python train.py --cutout=0.25 --norm="layernorm" --hidden_act="relu" --loss="cross_entropy" --optimizer="cautious_adamw" --max_steps=12600 --batch_size=192 --lr_schedule="linear" --warmup_steps=630
Rows from block 4 of a small image classifier, named by matrix and row number. Rows with one number belong to one channel. Each number is 128 + 32 x the weight over its row's rms, rounded and kept within 0 to 255. All counts start at 0. Numbers have three digits each.
After each channel's rows are labels from the 100 images, of 14976, where the channel reaches its highest value: "colour at peak" is the nearest of a few named colours to the mean colour under the peak. Only what is clearly more common there than usual is listed. The data: drawn human figures in many poses.
# p10: first pointwise conv (model.blocks.4.p1.0.weight, 160x160x1x1), inputs 0-159
# p20: second pointwise conv (model.blocks.4.p2.0.weight, 160x160x1x1, transposed), outputs 0-159

p10.70:116161169164101174118177150169155135150153119125138105132148156145192182144155147118128168172154184131162157104150164164146148146168111181126151153161144182180153174224162164148159199158139152155119146187195179123127131163119138112130200153165101173128116120145194127165146138138150133135136194171175145119142152161108153135094099127151166130156131165134132142169165116149169163165151184167107131186170131168133126185161148157143122145116165168175153135194147174150112124124152148
p20.70:118103130155136120083178178078113110097102106151100117117117116108122101123135111205097131145144129115112067121109084177147147217131109141097097229133129177133133107097171095155124177098236138101152220154105144165150144185125155113118132119117099172153121163125154097099147144171095140151179126156077155186157102169112152134202155089099144114127119172084154120142159150129108120155110064123155143151144156122139126110156114139110185149093164146133090186125122131091178094126096121
colour at peak: brown

p10.119:176178136155153158124114176147129124103139158146127140142143126077143127147167145191113155110177207136157124160156159142101126162108184095167128171164158146165120151144170120154128167129133177211163166177134168182149198146151148097129112178158126193145158137142150148134128183092191152158220153140169148098119208119163183070110150122122121169126138125179159143162131112148155168138165151167116109129135126134184134118176132142101147069155147145154126177166154086159107121170146137
p20.119:100093124094194200144218102109092121173128072149076170167138160147133122108110122126043092173106085173103146131096092131084134175130119129121117119125135159168113140092167140189132083116152115128120095135136104196095132106161188119112200127118126082127143133108169159114159139139131158082150125112125173162072143070161165129106113094091151153140096121136156103166148101101163112139148104164156125111141185114135130136140155159098207143117146106131109172093090101076102160212103077
colour at peak: red

p10.154:114160127127133137107170182131118178164161157140181146192130117150074106137137191113141140126129122158118179124143108162158167106172168117177144110146112196188117148172167143165162119147143196017151143131130149113141165162112183082113137149148120145176119159181134185173123138139146097185197154127178180132174136152146137145131124133099169102129140179127078168169162146158115160092152155127191115132126106106153153079156166123120143167136149086138164159196140123145123108161188143
p20.154:196112117133035121139083111096154092206081049092079163087206101090123089146153124125112128129114121153185152106106143096114116120152164096144154116135100146176105148122136082110136117091120095133117136105088128096112092127200145109146152099147110118088101132124094149180096115109150095132158096094134115094174174125113135140082078181146177093159172117148111138125085117133098102140175100105124149174081115161104097096081100134155046131103143100177164201107152158108117144075145094
colour at peak: green

p10.89:141138126152107151165144193161136143088184115139153161163179109165170165149161125165124179173157174148168165126155156118096178211177151137127199182178198166093127106150154154154100183136159165149111124141167178172104186129127158110128151170181071160128129163148166194101124150130189184160120147158159119119127169116129120146107133170116146121163125162154159135145165122127165178149173085150112150172160158137146100164151148102159152166102121085191173144147127146122140157157138149
p20.89:243183120216102145128170144142185129179160174106137128163165179190149175118178132159199153143133143138166064157166151167138173098150165136127121129179180165140172144151070040116174106105153151147130127115089171130114108097147126137063073159126110129120123104116099157099117108152105100132096128134162100172106161145111133158129161116151090140116137110090159118087161163185135129087162117122132109080120109117105101154146139148141120128134141085130135078159161193127162157151156122
colour at peak: red; orange

p10.56:126178139138112132146163175150110197087184109147108165181147128169146181157123121122067167157157154139137158129157127164138143163167151144157198212170172162126162112181151159143145194143139192202154181121198144156149145140146189129168149145217127137144135160143162173142144122138136170149121139115164148185138176114127108170133197149140140161146138117122153164117145151151148154135166149137133148137142139153152132164182171134157121105100107157168170136173118187132127089165137179
p20.56:037102108081138107119087067064071128114138110116096182079127124091123085150106110086086133140102137127108166120142097111105102158116127107134186099167115153141139093136161104155097152163117098107139079113123105089145107141140106167168084101108109173137072161127129136091107094144158090090129114147161121085120061135061077090091083106108136119123120155201109141117154061088103116149124193100124096140078097126144145164135094065093179122198098119215131134151086112126095090103115130
colour at peak: red

p10.120:171171165173132173120147147172149114170128128131161149128164130150146187135163130125136163177148172160158162168151151145163128172159129166098133122143167177125184127177126148145174205124160205124120161195150162130134148180147139117162168153093187180140079152141170130145159140132128168123185136167151146159146113117134162161163114138124162196126115165151134145191194115132157140114134193169121125157161139140178142189135135162171147170139164160182149146177115162174105180172159150
p20.120:098037196093151195156145064136073083098125105154137106132118093093107071106117102109093131131104138112101084084180135132171153149146089135146145145108138136131115176106174126157133160145142149089117090178129077077114132121126151062132160085125127172124151158122126180160148101158143177121078075101185129150132081134151093105164116148123103153118111186155088104120131072113119115151085181143164098065159131115103129141136101095097082103166079172193084081126099109182103092151155128
colour at peak: green

p10.137:119096159069121147106181155080119167176157145090137181159115115125105158088068163085096169156129075106034177101115176149105160135172150147145144122141091188131069137167184083132109107097112158100178142152119171152088134186144160148110153152137115158137154137138150162097148146148142125162092116108182144116156098200155116120145130135089155156056141122046139163137123124155069132111101136162164107153040143145116130130091140135124164133109174139087115138175128128162184089120173118
p20.137:181121118100153159164152101204141160134152123108127099107132127106152198152116120069083126139149133166077169109114111119128128134094140125146135143103171101126140064138056124104107130174150107104155183108063135051193114172125137158181149087117147082157103112106081082121062125114077110084099196142167120139091104059106134094182127136120105095118067145109074102116176139151144100137147198084079120098163112139083120074147110113087098121176085124126176157156135135130134140122111145
colour at peak: green

p10.0:162200133165176153097141107166129152132128136098187154147120171099098090151181157189175131129098170198172173131128136159154130129131123116110109150110174148143185086129123172178141157077190170117196140113107162099137140147146179123143152194107210164153131119143125134084158161186135114178131105096133145182188148076202167157163152120069165094145173141181108118128091109126149131098097165149128101073158115171115121161147165127143117170169143142162131131151140108146130157143134100
p20.0:152157185156076102141167113073117124131088113081148127138216122081152114096198164069117115122120112114109126068119092134138151143122118144188182111096093102135130148148111121100065134134135161111146100154158100125126079084161091122181091150155134124142158135132122135109045109139144098169173151163157160184112192102133143153152158156193176148167143140140151163157133187158153123158179157129068115164155120193147138098137089079116120144169146161047112161127198145148137111122153137
colour at peak: grey

p10.13:146159166180094115141117126193138123153134117158158124131196160158177195148183145156171189151134175166156114125165160178144140133126116140114129161153144155136189148168167137158165215156166160142102128150177145104178116125133113101159190141144132172146079136134135119163142151107176161146141173204151131140162147100140143139109134138136130142161152150185143143179170130142188119168162167161136116181196137121163131201175157132131108176125154135195168109161142180132123183123151161
p20.13:119123154072151140078147137144126131105166145212109117156105089127109111150142116118115113112135128143127137082123116157140139143111076061128168079127121151141110134134122104086095102196146083168121161102090116099109118138175150112170141166139101171124150113171213129153143110075082198127157118093122117069068118132137158117126149120136138120124084137081084066145078114076100195126122109038088140096125109092147154049067146119109088075067152153130091124176154090126101075102102128
colour at peak: brown

p10.118:108171160185159102123093159196109132151156146151185159139155164165125170128169138122082155135160157148179138129212191136158154146094149145168196139173174137150167131133144145166185172124169155141083191206146135110148121149128149103183102106165103159168108136139169154167171157148190119133170163139137157139154132121108169127144168129126174097139122139165160196145144153095166128132187169159126167153203125126164123134163187120151101139113146095156161139156111176152156157153112137
p20.118:126140188097092165144202129141146121161114139188109134120153135115151121112146137180135133119166146174137140157091115078095127118145151153155160060132109140176118141102128175149152164117118086142135106155146033112097094039144143193101151102113095145122126135096091191136094120097151158138086081142151113072132179116102132103057161107138159147124105113135127135110106144122084068183185154116132096173116151176085116108149141099078080141182087181158138167086159156085078077097157127
colour at peak: brown

p10.156:150164164185095134144136121169158141129173113154147130120153173157155176147174147161177177142166189145182150142167157140145155128143106157116161150172142176127185141173164162179167226138157129155110151162164141097139130128115131104128177148138151170161068139139185141144166162117149154137148150193141163112128136103130151142123132127128170165173123172177152156154168128157160157151168157162118150197171130126163147202154159142150130171131171171206155133169118182143121177149171158
p20.156:122113135101120147136140119110095123083130125182151077137138094107134113126147133077114136114082152207141098084082087089120114168116055122128113146141141192121161177079207128114082072165165181139099167148166136120140168151081184114138188129154195136168185175116194127149155122135135160172131102087183123145102123149168171130156103137098151116122104157144164084188134112107176122143123156121186155098162159121086097117111057125102091129109176130161193133074125116157097129105140135
colour at peak: brown

p10.44:137145145152097126162133150110171158218148165159184137180108147199120157120141179116115178126147119130113164071143121185198187165153146171148145125156124124188138123198155161134152171169147149149112133205137161146130094167120089151111155164125119165121152153142131191123153134125120144152127114182134140137171142147131124145143115180164180139111151168119144134158128180147142136129144184179167142161173175180156154170147190159153168166125129179141143136110125165144193129157189191
p20.44:255173105180078125083123116137145188110131155111118052186143126151149118123194144115149170130105151150164116107145134104109091108145136070100106119074065083180121081136117112132143066152136123097121131089107144083096113107134127121128103094124143128126096157079116120141069119116117091089163110084110102124126186138130192163124095172147115122151135110166152129173120132141102134124142207175139139129111143127105124063087097143143060141134143096094186100120137105163105162080085083
colour at peak: brown

p10.80:084155164129126146147172190146127156124170142111146172144151089133152167115128124146099165165173162090127165128168159088091184181148169104096183148187153191141108159134193162132127197128153145137094113134146141176088174151151152129122147108162081165142145178142182197172166137147166149152100130165128143105128118114103162123096143176103167135161120117160154164169143121131103177154162104148100163196139150145112124173154118042149141143046168099198178139142101126140116154103152111
p20.80:235207137255127133139139131151158127148159161103126139181181155153139166124132140156169141102122143161161103170135166153141145093093143168115094136161145136120131149085114114116185102117141146163169056104149143156063189086138102149070106131147095051149160107153083123134126132134140135171139097099124137136119139175122152175139160144156136117155134061098139115059144158176116100122135121111139150095130147086103083135133173165152142114089129141130156056112170176141154133168128137
colour at peak: red

p10.7:127161175182113177138153143153171164150156129142153124126174146120163163130139153123144181143180144134142183120139171154141155119150109173121165132161143180131159165209169166153144199131152151137142138166151190138135129160123170113109160174138137189142116133119204145145172170132163161149130163175159151133155136131130160150141112170111156173165149176162145177162187104149157130172152175175124129203164162184150142163123123170138149158083184193169139133194124164150120142158172163
p20.7:136090170077144113126158076128108095133127123145088123167126098117130105167171082108091127162103125091115122142092078138084092134192149089126149125107140118135122115105108091116086093131165052128100140127127105087168153197155173105172135127169163163143183132080149099165146122132094156099124092078126174187108148114113082032165128053144158133143091114125081084203055162103126161133097089118120134112207117110182140128094124125113094184108147132134107123142134115139127102105043134
colour at peak: grey

p10.140:076140184122101148125165175127158180159167168116173160176129099154158167136151167134143150135164078148100163090131105149162165129171098165174160116174156195180092159179147158114114169102111189075140141189131147168126128152145166168134164150156119156206109139164161200142174142126143134171131138141164119134144152176132102134120116159138171138135157157119154158118169064159108169109115143151166147183145162166161121144124145111130163186132155158151124160198093167184144117178167166
p20.140:078112103098188148107142117140106099130123166146196150122058199202104127134101122116066109171174085104151170151204121156122123186091116182078092118130138149144178170132205160148100172138151154124133121141159136136136092124068147162097110121142101122166130162177126138126146134163154124135102128164150137146121094117123083083131170136126091113070094130110136100103197089090139120115145123107087137066109115091154134185186126098128202134154113123171109089167110104116148147184173177
colour at peak: green

p10.112:126128125132157109100142172114109133146171126144149139170121125138159152174165180149126155110142082113121146113115155116177146140162069153171148155158129208182143181189153154119145175159095191076136097147140155162107160185164120179135132178156140092186106147160175186165128112152077173126141191155176135099136155123128148116166112164165150117135144191133159175160166091117140128139117174123176175207146145133178119148124135125148162161131123188135097147167148166132152150188191183
p20.112:135094094074197182168196126139057091089149178155155098154080152187125115156154125167117130157138118137130147132148133181129158143136096130063073112159147099097126159079145172147124152132141106131161129121148076145113189125077141096081148149089159131155124164127173115091165109131103134116093106128101109140062089157139127135124156083066115155152089135173166133150186085147173151169144179217148096102115135069129143150172138144111190164203161151118082141140100119138123147118116149
colour at peak: green

p10.159:163134102091123097144095145160173065121094124155153138167106158138118109108187173141177080102113164159156151139174133145183146104146171176132096121124107135097168078117136121176159221108226124139134111143103155146105182144117179106138097090113189103134103157131153159127125124155105130148145155098111140121195141129148156117146149153112149131139072165161105086083124142142178083056181185134140200152166146131140147113114144165188184143144118157153143126110071155122138194136186127
p20.159:128082187090139152182144030137135219093142103040149090150103128127144176145131205147179131130102116144120195123104099097141080108106139116171139170104144068149131100130083120122110085144120128105139139094098125168153151146149144192153132116085133066135113111080048095095108136132107098141171086124099165116104141124110140123097125135142135090114127134140107122129127154110132056139120169170162112182091111147129128085125088160116115156185143130087147181038124127077158153112113148
colour at peak: brown

p10.157:125132134126112114104149160116130145075135145150124140170143125170112180156153177142126144139125200144174165119123127112115128132155145143156151147141139182132117137177182157111145223149151154147155168152124148164110182135182172134141113202183161146157114149202135172145130180119143165130174190138149136157176175154147186177113139132192147150119173137137159142128181144144102130133129180209126176151130123193149139177150136158142171119166117192173140167183078171122146161149167155
p20.157:163116161134153140118136103089099145093126163113115055180121138156124140132144094174137135117138131181114136157094126156136134108135129173143120165194166154185134116071166138149186118115143125168130119088105129103120111149145175107124157097140143119221142094142196130173136182095103167183157162124115105162127131179154195161146121136087092075151176119084128151129145134143142192143160157151102158105161156076116130173139150133175124139118233150132131091087153163192204125068122088
colour at peak: red